A small image classifier, trained from scratch: trained on dead-leaves pictures: piles of overlapping shapes.
Rows from block 7 of a small image classifier, named by matrix and row number. Rows with one number within an expert belong to one neuron, the router's apart. Each number is 128 + 32 x the weight over its row's rms, rounded and kept within 0 to 255. All counts start at 0. Numbers have three digits each. After the name is the row's rms in percent of the matrix's.
After each expert's rows are labels from the 100 images, of 14848, where the router gives the expert most weight on average: "strongest on" is what is common among them. Only what is clearly more common there than usual is listed. The data: dead-leaves pictures: piles of overlapping shapes.
# router: router (model.blocks.7.mlp.router.weight, 16x96, trained with AdamW), inputs 0-95
# up: expert up (model.blocks.7.mlp.up, 16x96x96), inputs 0-95
# down: expert down (model.blocks.7.mlp.down, 16x96x96, transposed), outputs 0-95

# expert 13
router.13 159:126126142164124177145176162090142104107093082131101171157153119098139090174093117149101093111150178144155063084117154094172130111131152154108127149119207114135168109159187061123171115184176129136155205127164140147141134123163114161101130175130152109171154123069134159122147081093171160164
up.0 119:141082052138181144154195123112085087063120095115122076180122139143097146147136091162163161068091088113126150125114100110133145183114061134143157113133126119152157118142156086124128114117152148141121146111180152060122075163119114114167106096169088162109089160162114113102138222122150146155
down.0 113:120142096141168126125126084149068112051104131136122129161154095168132078166105159158121104164146119187146165170105111095125182131108133148201143092180147109112163174180182112128164112112200117084180151133170135125153101141107065137084110103168097117160169131175113128080125156106155130170
up.1 078:110081093151111133107101089144128086120159122151165146126159153136088068115158213153120171151157109098117113123140137108139113144112128153114119140111117115078137084122080128221133146138058168125127085186126125134116162119175076221129143159148091102128141164114197111088102086093140071130
down.1 087:123107151098135068109108128143118205087163108060097074118124186153085117099138113128087106115108182123083148120111167121101142094104118127051132140121156125129141147098106119239081109156061123139138147166120157131129120166144147091103136136059127131156149093111128169138103197148134107083
up.2 117:088132142115210104098113163117165136106147166136195092077123088133106167154118170065154127175113085130088173107127181146109119150184114131117119075135207103107127138114041177123112054119101143103094104185122148096094104143138136161154154093127137114108124082150125105112139151111163113154
down.2 092:089146130126158103093116135140065127116105151132103132173117113149058157100144078120139096088161132072115093096126172101173162155124126101156085141101175098068142123133132128123132111116150092135119141193172084093057150112181140162097041127106092147095143117114188151071147067166126135157
up.3 086:123151091126170167110095143116080139116120147129157181114067188160107107153101164123145197066101097129092201122066120106098161125125162087127127134152105126152080096169144131140078159131082084184138116114149123090117086124139111096156162073103082190108095124091085159110139112106134064133
down.3 097:120116160164126133125078098151115085117120150113110123158123107178116077109129152109142119106104158097166058137087129139095147050124080118081075122178128118147128142155107113154139095147080108084192120107142143072146070050066163085113114126142110073136145111136160124079164130084145189075
up.4 080:123124050082128115106072112137105133162148111051106096110131106120154127110147141156060158082119182164097098100147153151164143173111146164152067108114126155130114171115100135093177150101105146175079110129150097139103121130133128145121145158118110152145133147231042083137118098099111119063
down.4 083:130095077099151143169137140127119149150133108073059079110136103119093163166148100136173083134120071109093103136124115102115153148113072060139136137139096072037063131144134130121116100105094109136103102090110147139078190150189122132161137151100094160146114110151078140129101111171101064077
up.5 080:091163170148141170148122161143104093138055119100180039146146144158154149116117092093121113101145086109106142118131150117054118119196138145156131081154161108105107129094156191126081082138055094140132134169178107079122107138069091134134111114117099139101177109127071119124172147119141070117
down.5 089:160137129109144112152111122154144147189056084112123119120138122121117117120122120140113166158072134146137094094098152116120185111168114151205054138126136125122173129151128177112161080132000161125145064103085113095152136118083072079117123115109089130132105146112165122080149159151079112151
up.6 073:134088131157184054124109062156129171133034217134143134078134135104071152174128158102091135112163106173138095125129095159114118119119122113087114118108112160139081101128089096111132123108129116109200115125085098090087111100078144085117094115167099144092149085113114134160136103166123070111
down.6 076:156139117135105127136141080156132121176075196092149069159170152079081104094128138091116168159088124156081115144133081099114150103199116146118112114120127148172095128151153146130099111101109163088111039080117127139154062125111091117080086099094155122199126123110041096130107128127140137123
strongest on: grey

# expert 9
router.9 107:120136141052064119131105165126117084161138127109137156107089152102121157181109160176116156110128092122123123106176138162119138173078104166129087183158167123124087064154163133128113118096120125093061205143139093186087089124133166163164183103074142106123107098159112164155179134106127093162
up.0 095:118099138147147061051154090175092135142166141105130143162105121143139093048141152126131129140145128145130147142110094200167073062131113078105155169140132098131132135048117144146076123168083158175163146177179046116138150098084169128087143143120126132132155160117167112135117122104096154113
down.0 085:051151089126168147113112118115116113094154143189131118113212202098128122077124135078125115123121155097137149084137116105127085122116139171195092140143136136177128130159101127125119186199167100104113091182144161171171124089093093084144178100116127126102187100118098090080125147122101142089
up.1 097:103107177124138149176183119196120112150152118111090102146163117141163211166113074158161131142123125124069138156138122069088091115099155099129178059107102131152105154128127121107105143118147101101071118128172162088107134115130051134106152193141068104155110125183127121070151175112124144169
down.1 090:127145135168119117112129096125112147134143131129163125129167112097118100035108087110153088148101121183144094147118070177119108161094076107132136115069040163149154166093157149132099140146155118126149182116100163089131101108097135127175079078186088190144145180157115198125077134149123133097
up.2 094:141140163109138190179099147172177109165104150105120155092105129103119160132124151134172085074154148142111131138095090132089084158139090140104211087179169202144132121081124135088119124126117147152093091162132172127194051165136123142106120173117104111154104088170151119110165134153134202145
down.2 106:128126102189136118089118144099106100088131137101139075088124106168129108111139097145101142134098132138102152135144149098116148136112160082070128180077053107205155193135098110099097137102213151097189158113099083160110179105149097113135135120153129155135111192095158122192112158097114178102
up.3 092:157123168123149097175157140143150162111071154177129140130119133130080180130139130093150079092069107068121168154081125096126187060124105105100124118106107097090081152107104155149062134147103151085089097138090090144130072160070124126105086081150094132074157104145194128106133091093147141154
down.3 087:107167144154125107083105105165104116127151123155192129148180123125122134117117078110144146111084088186157178163171075130138075145130133141148141132149107087134173174153069190116158149132133114102101144081126116106164105097102127117158085094166135086138243150170106158114159132139088083068
up.4 090:143123177154144142158173063168121151098152111098053115104155138116161106188091086160177116143066128129098138160144157103092139138110138106151199099115093114174152151177107098096151124125115098132182130105158148116120138079152086158083159127200098148179110179167197161140096133142096137139
down.4 091:071086126158141144124152121084168116117135139141163161159139069118048132109172091129157077132103111141139117145129085065143163114171102148110138115103137102134109101125132159100139108095158064204132148116145176113168171146150157156142113040113099137154167106076110160094216108083152137130
up.5 091:121115120166199145121097142080090107099067106112128097109123149139173131125116165104151156140143135214071190131091143107120083078135102158154115147145055166138129121162192135122181123072127141178170159110104088140143122141111115136166061108147146129087135092147087082132117152075149141183
down.5 106:164134144170074093117126197188177159142107187094149109107110162099110125213131122178108135120177109133123128132098163143129114154148155117202141125147198094115151112163073112191082105047081087080103078138135152115095118181119131156140118142117115138136136124128099154106171129142169124125
up.6 096:155099152088119066078079099133092087142163100121097142101117117168189183100135088092125130131087157140163144099113167135172197173080139142122069134077145200136088157104130134117119104116160170123095135186117083133082146179118084132128157073169173093135133126136130095184142121127108091117
down.6 098:105128145125136097164130149114094123139118109111159195114148141152073128116159132127130125124134087149163131124173095144115091146122074155206142165196152136177111193094166146092089138132077160171083108172143162072106103144069168121140149101130156083160139114120144101204120080188127130194
strongest on: vivid; small pieces; dark

# expert 14
router.14 081:146138092132102105125135146060098183093133149114131151136085096101121118090093150136096108090156053099178043105162088150159127090145137112097109168133168132072121124148146071118112168140132129150115143144162084170160204144143106092192134127104160171101139177143108104088125073110065129119
up.0 138:129168065122127081146115119097065188134081167112070173141086098068129158129195121161106145151087128092138117078058116090108125104106060115112081165177082128071128140124125156131121113099054146161137113106113119092174139135120106108096128121115168147140157115178095117128166164167128142109
down.0 116:146122141135135087121101113133182062171110110091173127101107148164135152124128111074152162127158122132168123111079111117149154145199181128161125172048153106127158184102091082119189156148187125103148068092109129106095132168129105125125134096091146106107099241126106137105137113130080124114
up.1 098:144038086124101108214150119121177100102152100090158159163057083153112077104164106114098123117142153147098111124187083105122122162105143150138072111180176119146175100109115094124087082114108147140093163168149123089152106068078093114171173138088131131135148140164155135175128129135102139131
down.1 112:047126086111103114115168143098057164116136086086174084088190121108149126108090081110108105118100078076103132141109122068068127143173103097129122140113093143095144123120123123099125170107140119126094147105173063129114115119199149130147132146088126158069122143121038101157154079118098145131
up.2 102:096095141121112091153095110093146096084115126097137054195092127189079048127065159130082201171142090104156135147152107098087074101151133117139129119149123161122069098094104092105140077121115104075126145080143171105084172111126137143134121168158064115154117128106158122146135134131089110110
down.2 100:094100114138105104114123132126117129176118154154089105165202133149104126091148089151110049151202102113103134080115146141148113152121084134154061076121136140141151088145156171134113148139143114176094145072157080173094095133103101073142197147144160096202128137183116125129173149136140062145
up.3 119:123136185104137121170095146108168182156099117168183148119128037110082136124141058121065121096146160125111129112144107173123152114147120109184098132191135058106134173136129104094121106152159136060105123127165147159177081145198120134127092113152176160136108149172176141105137175155141104130
down.3 112:114136135130125117123176191210093159107151120108097057113154156150177149145098149092101142118155101081152146099161128056141152178114133116111180112115130175111106109078122144117103168151092150081123100122094184167190053140174142066116169142090158106135109154101131115136132102128151146192
up.4 102:084155130208107116131063117104102081139122137137140093100101129158170119128143133130103118174175176178080095151058157177075087135174124136125189089104108085172153146144154061107143099101124146150116141160102078130142104074128129131139128128077131141132188200086129106122120131135083098091
down.4 108:158146155124144108163086163109105196134036147137148215129126091047095086081093065084147120096137113077154108113145129188153161117105164146096143159093131093089113089120146118132129186140131168119110099093119167109151127128120101118132106134181127092122118083198115145140094121141108150094
up.5 098:135149140174137125147161113189148144169140185134118090101151100056166145108141164121159133195145092118131138104141124160158142171097066163143132102165080124166167121112140092130190170203123159148094158143096121153102175111079110122101215090135114061124158175138131157099136146120153157149
down.5 103:177135103126090093079144105165159100162162077119125154111128143149101127160167100114095143123128068138147165153102068142147108058086146066107162126135071111113115146110122113097093137103143097165136053178147156085089127131200115170121154115179131134178147103144126127229163128101107141115
up.6 124:162154126121130158028103107146098183080148132155139119116140091081172086150118170154138175177091103134125159110167107132118070108132132143157082151124133084142089113105153110113199093109104124134113115159104160113165170125165125134127140237149128089166108098179104082104172127148102101167
down.6 106:130085089147121121146132116160111115217179090154121144154115144120142129112156132117079125138130143090160105111091129154126151137190179152109100103151115137138147130185121129130158068162169126098074076118158118112078083151105150108139111101172082141248150120099106156135125165100059182097
strongest on: cool

# expert 3
router.3 114:065159171128170097102137135108128132161136146149161077093089138133174087088068161111113166081143128106145205179102113138069121101152193076123109092141145133156151178086086184099149146133117117189128084158109099133121112098107076060147118134081103140141138161175120087114130139104126100160
up.0 108:095129138123160114106135125078058076153141124071130094099174159185135139141150149174156124106183114099107112141132108180089136164172088166054071201108096135135146078145116094104166123151137118076087133125115118103133092080064108130101167122073105110129089126165143094104153128183123101149
down.0 103:107076104166150120191116129110087103148182127112127105142071155122119153119155128066108179024177131103104123132167093090113116111085169080083163116106153057074095149087180181121104118150122134093113119101135099139101083118150142072100151095113117109128098114117135084086128179107151129126
up.1 095:153101107128151097106087131133135193107135117049113144089132104167072116101138121131121095125101148097122128085110070176116147202104132120139103137120127137116151146105049100147123140082170159152145119172067111194160183052079171155114126139199147141127171159135138115081146131130134174093
down.1 094:102127129132118098118140158135120117161134209132132124163120081136131195187173111146115232115145095143145165135136182127133126162103121145123153130131146115126171135089118125161105133111181097132194081175137078161152127127071061171143092122178153099169156168144112069142079098113093148084
up.2 098:118120176121099138113161091181113094172139028108150065162136171165089082122127162103089155133079126111117195145113159112155082161114155107124179130121109080138100150134139153083106116107132143096095022152097069076112137148096162106121100143106140073126126090114101116140132160118146106120
down.2 099:123085069103125210160139117127201179077125083115138119173129098158131155125178150176147139200138080129070085088138091121124124130136112112108111133186109101152096054135133121126133127104168102135152146091167111134174156169080108135092117065166164153087116104177147128157146122085109138107
up.3 096:123145134143080109159123113135201124155140143086083028066124154142142131105089120195194134135129104173088158152159095160102140146091104136173141104145145123186100145074164128189126137112181096165125135086155166151098136121188109124110148152145092135111182119161143105098175178112132147154
down.3 099:179129141107115131158146192104144105130100122098179127100167143086111162152107102116116128120123101163205130156162105128123085101097078071137116116115116155099064098093129098186054144138197128135127069128159115144139144158119110208116140122151188100067128141105111178167124171133063134137
up.4 133:115149085153126136139091087172093103190100148149184068115150135122131039141121175083102141141146102165109186151124122118137108132140200075101084070142145148141119116126173128146188158178132124149120059092095093072084150092131155127166128128104107120140156161135173124154200144135135143109
down.4 120:119136113098090127145129095128127122062094135142134141074153140100104083122137149123101117111079133110077106129161100127084050110110126091072100149090132143164074085169168114123148149111054116089136114069143158173121071144077116085138149062150140155076073066135065109125133101153137153110
up.5 112:125099131085147105149093146137077126171114140142109102169199128170142106128098146147151151047161094072086139104135119124121183127171139192170102140219121107175157111097109187153123147127187108120117155129155091161115133145156105075117149142046107158143122089128092076155169107135117142144
down.5 110:173141181118187126146116110161133121119081125111158057162102147115127182088159147113137112135160151137139167169083104183121128104100104072165110128124126128159156088085175189145152096129195126081121065111147140076114142085117136134076169085145160128102148192143158126181097129147169181102
up.6 092:121134176111147101151138185056117083150127157121065126163123087125142090152144124134084097078168189149201098082169111124095167164196099047182128124124093145124145156183118123170112139131105111161132115086152125174103094128132145125160123205091109133150112131097147121081105145092111145127
down.6 107:127153116145089149098101214096099142172172164156159117122125117129149144079088127126124116177159144151119150153114091093173073107183168121160164155127160163104186174181123152176120142068140168137198150140166216135124129167145143113100127151145135189104131162137134124158064166138136134140
strongest on: pastel

# expert 1
router.1 145:112097145185164175122158094187121176132145134144135090139167097147099122092164092141162111198085070171148177119129142141101155170121067121130151097112064108159141102143099129133109090119106108135198090138091116082086128157131105141109155083180086101091098156171148164148078178102092154112
up.0 102:131134148145092177162096117150156104135146128147110134147133134037086116086170081175192106204089047082152143092096117159101150118119123197141216123095167076125148115163119119085131135083142147140111117177164129139138203121132174099122144115150124098148153111121158127107126102133140098145
down.0 114:142099111147148106114107102122151078176171122118116142132130180043142151157085196164103100159137176091095156135119134082128142129161114115158084123131119059174150148112120150061122136187215192085116137154110168133128072148135118166111077117128134121107154135109156124148101199170115135095
up.1 084:122102099108113141170150107097134121131112112150170102130049172120183059071106143136089162181121088156071170156174143177087156175101161106135160103132087143113117138121081141109175135137108181166207136114139144148165184116106120151175117166129149103151121123108186071169128127092134151110
down.1 078:146043121150131172120056147157056154143131133142115098108158104129136104143174161128107133197064139148149141133116154117132128120121130129167136127149082130138087124142164130159169080106125126112123161146116073072162084085077222172128144153146105105149108137128071144148070194082147148125
up.2 116:145120187150106112157129155161147109211159153082145085169141128111128127087154114095143111176127140084091201117171116216094122152121134092140137082123106120176124124147099112109108101143128125150106078129149187093154082108063136149160176145081136103127145158145141205109103129058169139141
down.2 114:132178091139175129118131174111170188096175176133224173091106134047198127136160177104125211143122153126110102120113163163152119152170154134122089168106168113133116115107109176107146121147136139079167137167138164113070139108064138106106086156124108139139140107120146113160120108160156151106
up.3 121:172096146134139126151082151120124108170141134124141174131183130160110186070131088112116132079158149112098120183135101129136049136116104106144155155069079129122114113082147181156101115066148101127109106081075161086166117180116101148082148127180137082144081078134181137137139191185147115131
down.3 116:175137136073097145166059087104146137133140136202154145115149131132132076081086140078103129059103143090104090085088073132156122160102137120153071126122124177101185142140118187162173179106118165132089149148071083139125157125140085114140104091106142140117129092099093123139159073136103076152
up.4 098:129124115154146090100096128112092144142104179152169105128154069121125073135112168111133194118114123165122122116143166124102202085078081162084137166116092123117126096057095125095147173119158121159090098150102105175072113109109186191086097170155160124121107142096141118165082159057101116154
down.4 098:154088178107131153168114148127143098144102146143088168109079128147173159083085137176159117152153113180108107134107124096076183125167126168060114116119107120125142114107144087110123140129214077114219127128167160105145159120094173090143137168171135150158110166048104132146111125169110107176
up.5 082:139101125176117129145117120157139105121143068121131104183107134069118103108114126148100176085121119156132139207111103134122134163145116089140140062054104087101124119137189140134202107150060152118150108152156127114165200131169131141115150184182113099114093091060183149183135129133143167131
down.5 094:112127112171097131147119132133111089099160090122135121108150161115172103103149057104104130139092122161120117137168122115152100114147141121182093191135117185135168096164152140149119143133000129130142108171060165089163095175107155170122087127102108110143136094102104094128115139096116145111
up.6 117:139136175136172121136116125163163098163134098158102005110132127173152151075143086108105159162107113129086116139141086105068140171122106096062149106088095181137106111120152162081123092060201136146133088121109152157165105150149117099188105167150132123164130133139137079141172104122132129142
down.6 128:156165056173099117120151125086186155109173109169149155149126089125166095121131182054079106132141119176151173113114149151130088159173100124035131103120111176124143127122159152061152130151253085130150133153121133082111127161152133140120164129108117124120117129132099121107161148098137119135
strongest on: earthy

# expert 0
router.0 065:135134088077118095119139158076112148116143126122097168149066094119083158107178111126135130105144098142211050083165157102138159132128134114129101230151133109078155128140141110123108173144139124086109138139111127202126154140133159073221117125130094127136147191118114148154141123175086141101
up.0 093:129167172103132119094062084126185184113075098107084089143144161138122190148129117167162163162133145153071159136151099141112069145127118196109114112134108151193147104110136146138093094096145126188124109179140138074163163137130076087132163140064145106161107105110124084149092107080097123088
down.0 086:077147137189118159149133135177126154157140158137126095136114125128115129108078192113052090144094119131155085152079142129105154168114162106201122086097165144194101169155108133112187096108067127156130096113111141124135154107195119086184088060137074105125090110141129133166152112143175152143
up.1 071:148106064082091147105110093174139119077105126150073153134178159172134134173101099148078147136116192086124120133200095159117124175106151183101090115143114188144080117152140112111196074115131130143125162122146139088176120130153151117177129109152195150076064076132118105138136147154113156122
down.1 074:105070199156162042128104123134079161159121121126151098136116151130142130102120160112123092136103106088163090166152158182077190136138102123184166147130093115157174139133118122129118102100087133149163097131156165160149109055138120126089128050125097133126159148129146146089126140043178124187
up.2 093:127139100106180153118132111084147049066149145140162144095052159165137106095148097147052170092139099123135124185125158083163101122090188160136166056089177161123131138189111112182119110147147120083099156108166128137127157060163131150068137147118108127118126119099135130130088128144155114149
down.2 098:146139114080138120121142170068079048214136138144170130151117092126094098095109107093216105102141116092123164105193131131098182099148126135145139106139159134122147111139130156106168147114100166114134130089138127116160127142041145159160115134155221138101104088174114136156126110155093112080
up.3 092:101118124180157185088152098154152184139084123129093040128139155152125132169090104161139161137115135114106109129245124164088197201138158082129085100115141135121149117153126174100144145100126090175121151118160120083132088148132116132126140183152166167088099152118144145086127116154110168152
down.3 097:122120122142167136211106144175089103121154184094088153063157147079135150122088125078070099126085174130109113111083080076133126128140131143121159117133123078155166157155095114142147101107147104126155122161119163100140104119125120128122173100155102093127082106182098156080184177068190083170
up.4 116:127113182119171177168140145131087155064128125134115124121138120142110163136162163118147125160147132191183119165080183165106122118174121141119130116167130177116138139080153149112114126116135148145125145121095221087217182169082137210144174185104082120150160138105142165159137130118137124080
down.4 110:076104062157139169123109120069191141138085164116144128181102067140112090109140148155133111180128082106098131149152064118112134186107080153118169158137154102110148093103104096166135104096070108125136123145133120180121079126161122120154106130173165169149135168164132193163142099205141119075
up.5 128:147149155067136148144101108117115124137104091138113099129087120174152124093126041090178109150111161120130121096181104097128160095104115047134120148161131149102088165074129112068163076174100114124141149169088136165207166146125102110127099098145184164118152170190154160153163101137108130175
down.5 110:129119129143135081136099151119129130139117103119114114127078125106144086110113145149152097101176135118085128076112076118110129083141118143144120133088178151132110162102133155194125100139201035194109166062153101092118127147200142097059141150069103161161074139116186135169170128143176128121
up.6 099:087118112152104088081107100118131088107166087096127126131165143120110092171113091168132172127227144217120102146141158182164154125135142149171166172124111083115116109083192177099100097117130087111114141157095133131126096088136124107112132141087071152163113129140090105158160064081125184114
down.6 095:167174113116130159147115077188128131089131173152168166081140101096149163066097189136171130166141101109135130114091103120062134083109172137135169156133194180114140155142143106147199121139133080107128123115147111126105145130084131178160169122148202124098153157094167086055130126150146090150
strongest on: earthy

# expert 2
router.2 063:127145118070115085141165130124136143139158144095123170146085053143064147151136104138162126062131126094202080100125160127169166165128121148123121186155199098070154086064125128140107177131137138140130136125181124158153166090144158135181129151150171176108170187126165095149118102132133113082
up.0 111:192069123091145166080184108174092108127154112105105148122137107119110123108124171100053094148195121097093146162157156176126139103071091085195133126142100129130121151122140183047150112157092091130110125141148141117149097178139114134110078107140180113138193108141201109143099153136136109126
down.0 119:077219161105102109159103150129073189114115207105110072138176162138146106129139140149164172097155122124145108135114078186120145129152178112097142120114153166112123145173114154197161111131167201141093147148114159104108158117167117175153170139117158100161091091117103156118109137083164088151
up.1 104:131124123082082155185142161145146142127107143088149086116140156129156090107124085171127163173153112111147154101080145111133177076146122189117143115107196118176068151120090120175142111171071184184120116154114104107119131107151164109111087136122112112132065098151097080212069106091116155107
down.1 097:146158125119170135146135107139134109160154110107127133143114154109141135092144164196091082153168169178122153064178166134168176139169147097113137131167092193089165123133136172092131130078167102127123107172154102190106123162141228184112126143142156140119118132119110199089158118202114130142
up.2 097:219089074117190095115175146083081169144162132113124098164194104112135159123123141119149143097099167119130109153125082098173128142136141113105158124175129058130112131109148148156151152079127050187105127131077153092097148138156139124129146156111190176097112093119098171150161174138138080146
down.2 103:109140100109074166172130175194095102120167107156170141175074056180133100203143096135133152171151116137144130147163101175120131105118146141138152166111106073136110116120125111082111124141151135082121139140136175091112034138110123064117145142158137122150115123206171100123075150154088115102
up.3 134:105148165108131118095153150092156170125127137123050102122112051152158109153148158127109077123096122108142161081128114071167058184155079091198110112153154159126156130081155133196125152098117149135187139155096064129111146098203084101095110141142127101145127103098156088175115126116140141115
down.3 117:156171141151084099123118205138130146174108109100126136168037144139151181150155107136151134123109175116079098115120169150110190142099163123060082101112110105153137095153107186079109148106133132125096079152121159130163135110089182155096066132089118178147163133125153070164155119167080143138
up.4 104:172176174122153116188169120178206108116142169139087125132161096115076151168117130143105088163175173164137132126147103120183099140103135076105159138065103119176093105153098117130142117102194158075129099125032139154121147166145117170164152116122101120153158150135111096142124105178122084108
down.4 116:139090179162146174137136070109104152105045097085166085121102115165106172128188155096145123148110077119168132128172106136128150138134186147128119111136145081121135180153135149150141146126120101124142161119191117127158115154042175185077073069144141093119162098148133197135135128165155131097
up.5 099:108163172114141168155182122178131161125080149114124141189127069102129140144163135146167132153162176167169170128111127129151101154133135100115168136059160157168100135179134130071091127107139088099087131118041137170163186107123108128133133167122140090132163152164133133208149144171200146141
down.5 091:191137153124148137154104097099096127115097174161149115096120171180156170123116179128146146122137141079156148157093122164189100140054131146121063111145081066137183147111079120194122125126115144115155135110141149129115185174145155170156126102151131099118140056053118153094101097145091156077
up.6 106:090125170145118113088150118161097147125131207120147108164178123090158115110094070153157092103060098131189087210107158090142143090126134119152151091182141162145181176156158123162104093095179105130128165048146114129134132134153112125095128066173143146124131127100151082111113150132168165104
down.6 101:167118144138108124126184198082104167138125123148164053075109083148121129120170115111173137153081129147070087141105139087145118117130111086119144139094099075168133189147159129083085152141084135086126104129158148058117102097161075123111162117155079115146136100069122119167075143195091140137
strongest on: cool; shaded

# expert 7
router.7 096:155161102135137158117086197098136154077110140125177140123096075139089093131160097072176103194102162103122165160060115140120154165138085161102124173093087163178119112135095110119085167161114103097126087108120150125090193134103136139166101165131136165128146126105100141111083053159118175081
up.0 090:160100169172145095124126089176086096120180107112128111123097168102126103170115159093180157149163118116129220158104089130103178128136142076143117155153183107157144154074138161152178163163119073135102067133138104133136094089123150103112112094142200146102132157109116099133118189165081185108
down.0 088:144116127140123132091112107102117190060094168083124131082169131156131108108100100163175122156116159170160120117149148187132131093172103123148103129117192173117098079120099111117094154116140069130127207099137066128124147153113174075149154103123109171117098123151162131127102102069030175111
up.1 103:122080071097120096130177121136123115113125109100085112096103132099152127113142153132164227151034025135136155143038124110088101148099140150130158128127127136128129099171169125139123106086141052134124115160127148107110158115131167136119170129132076138114125104144098126146076185148150182137
down.1 104:120143139100143119165141100030160207116173136126134154150066132122082082083161135133127140153178080161124114115143113102119123045140102144083130145156073122178152119098111118121194098176159113102138171154174157141100174131133127146144155103182094176181119167101103165131093150120151124133
up.2 126:104146113189154165108170106135073111103103128147085161137137165155120100073099063083077118172093097091151077140088137180065110095177085121129125176111084110117154156111177109151113106165108145113122137072143154126122206142151080130142147058133158110123092159071141128122097154155101121117
down.2 095:160122031172176183088125166168106103110115105138076166127112114199160123132174112090113156155117134164106100139120161110131124123084058107137129146109149147117081149142077106129107133104124074091154117101182153135141102186161155129115126113140097107135180184095096147103158097047174141133
up.3 105:131133158107140119174154105108153161181085050107171124095119162134114129113125126139145114162129141134140072108109104133107104138153120125128157070097077137101134149198131160132125090121138074129181075172148130152079193152113096132158206119125086154080107160157166206129085178082139130177
down.3 109:142150098198159084126139160180166181121150092093144187070108126175145113099140125079180057119095111166114131149089152091128143146100168089114128114137104146152137103112121122155127077171140141134154099186141172137128063147087092140130138084136117196114098116125102182095113136196134082087
up.4 117:158101114128094155180118140163112155168076108176157140127143101150079189109140155105151163138113144135127150136088042140050215161132056110154115120086117100160146138081088121133129163131158091161186112136118126126102132123145131086168180145106130093142106087195124124144132182137084122165
down.4 105:106115122098171129110084175194128127099143101092156103141080146085049139124115180147096106138173126166094105130072173104147096089107177131082148162113072091097091065088083112109127107158129093167094105166132107132112077084124099111132148104096129132126130153177135119077187088134124085169
up.5 144:114141140114108139156106123129178062167218119136080136142124086138152138125161172118153138149116116175099139128114146139126107157125111160106062183096087099073164142131105128052137112079053095115143119202123156106141166133115116091096167167116183093138059118127085098133111152139105166087
down.5 108:126103065150133068078115149092103123112132106178105121176080088135136142102133115152120143117152132113118150145108166084079149046151096163143160091103138138133103136105119129085157172166069059179165121184151123119129122120128104099143116119193098172184150140086136141135049116198136135088
up.6 069:142128146110184080101147109128132109103138087109132108131131101096173137140082128104154150142103088161113169073137145180155155115141156123172117108146121169148081151113130175166163169081117130056164122208065210151156120104129131135077131145160106143132121154069184101155162209143159143143
down.6 084:116162151125090094148124107049170176107074129122161136133116201132122127102081147095129109141141142172162121116165085090121132094186102175179130138183153106143118089150067115081140142111164114136123121098134078142084128136121156107141162112127191119143133122168052188096074153183121159175
strongest on: warm; shaded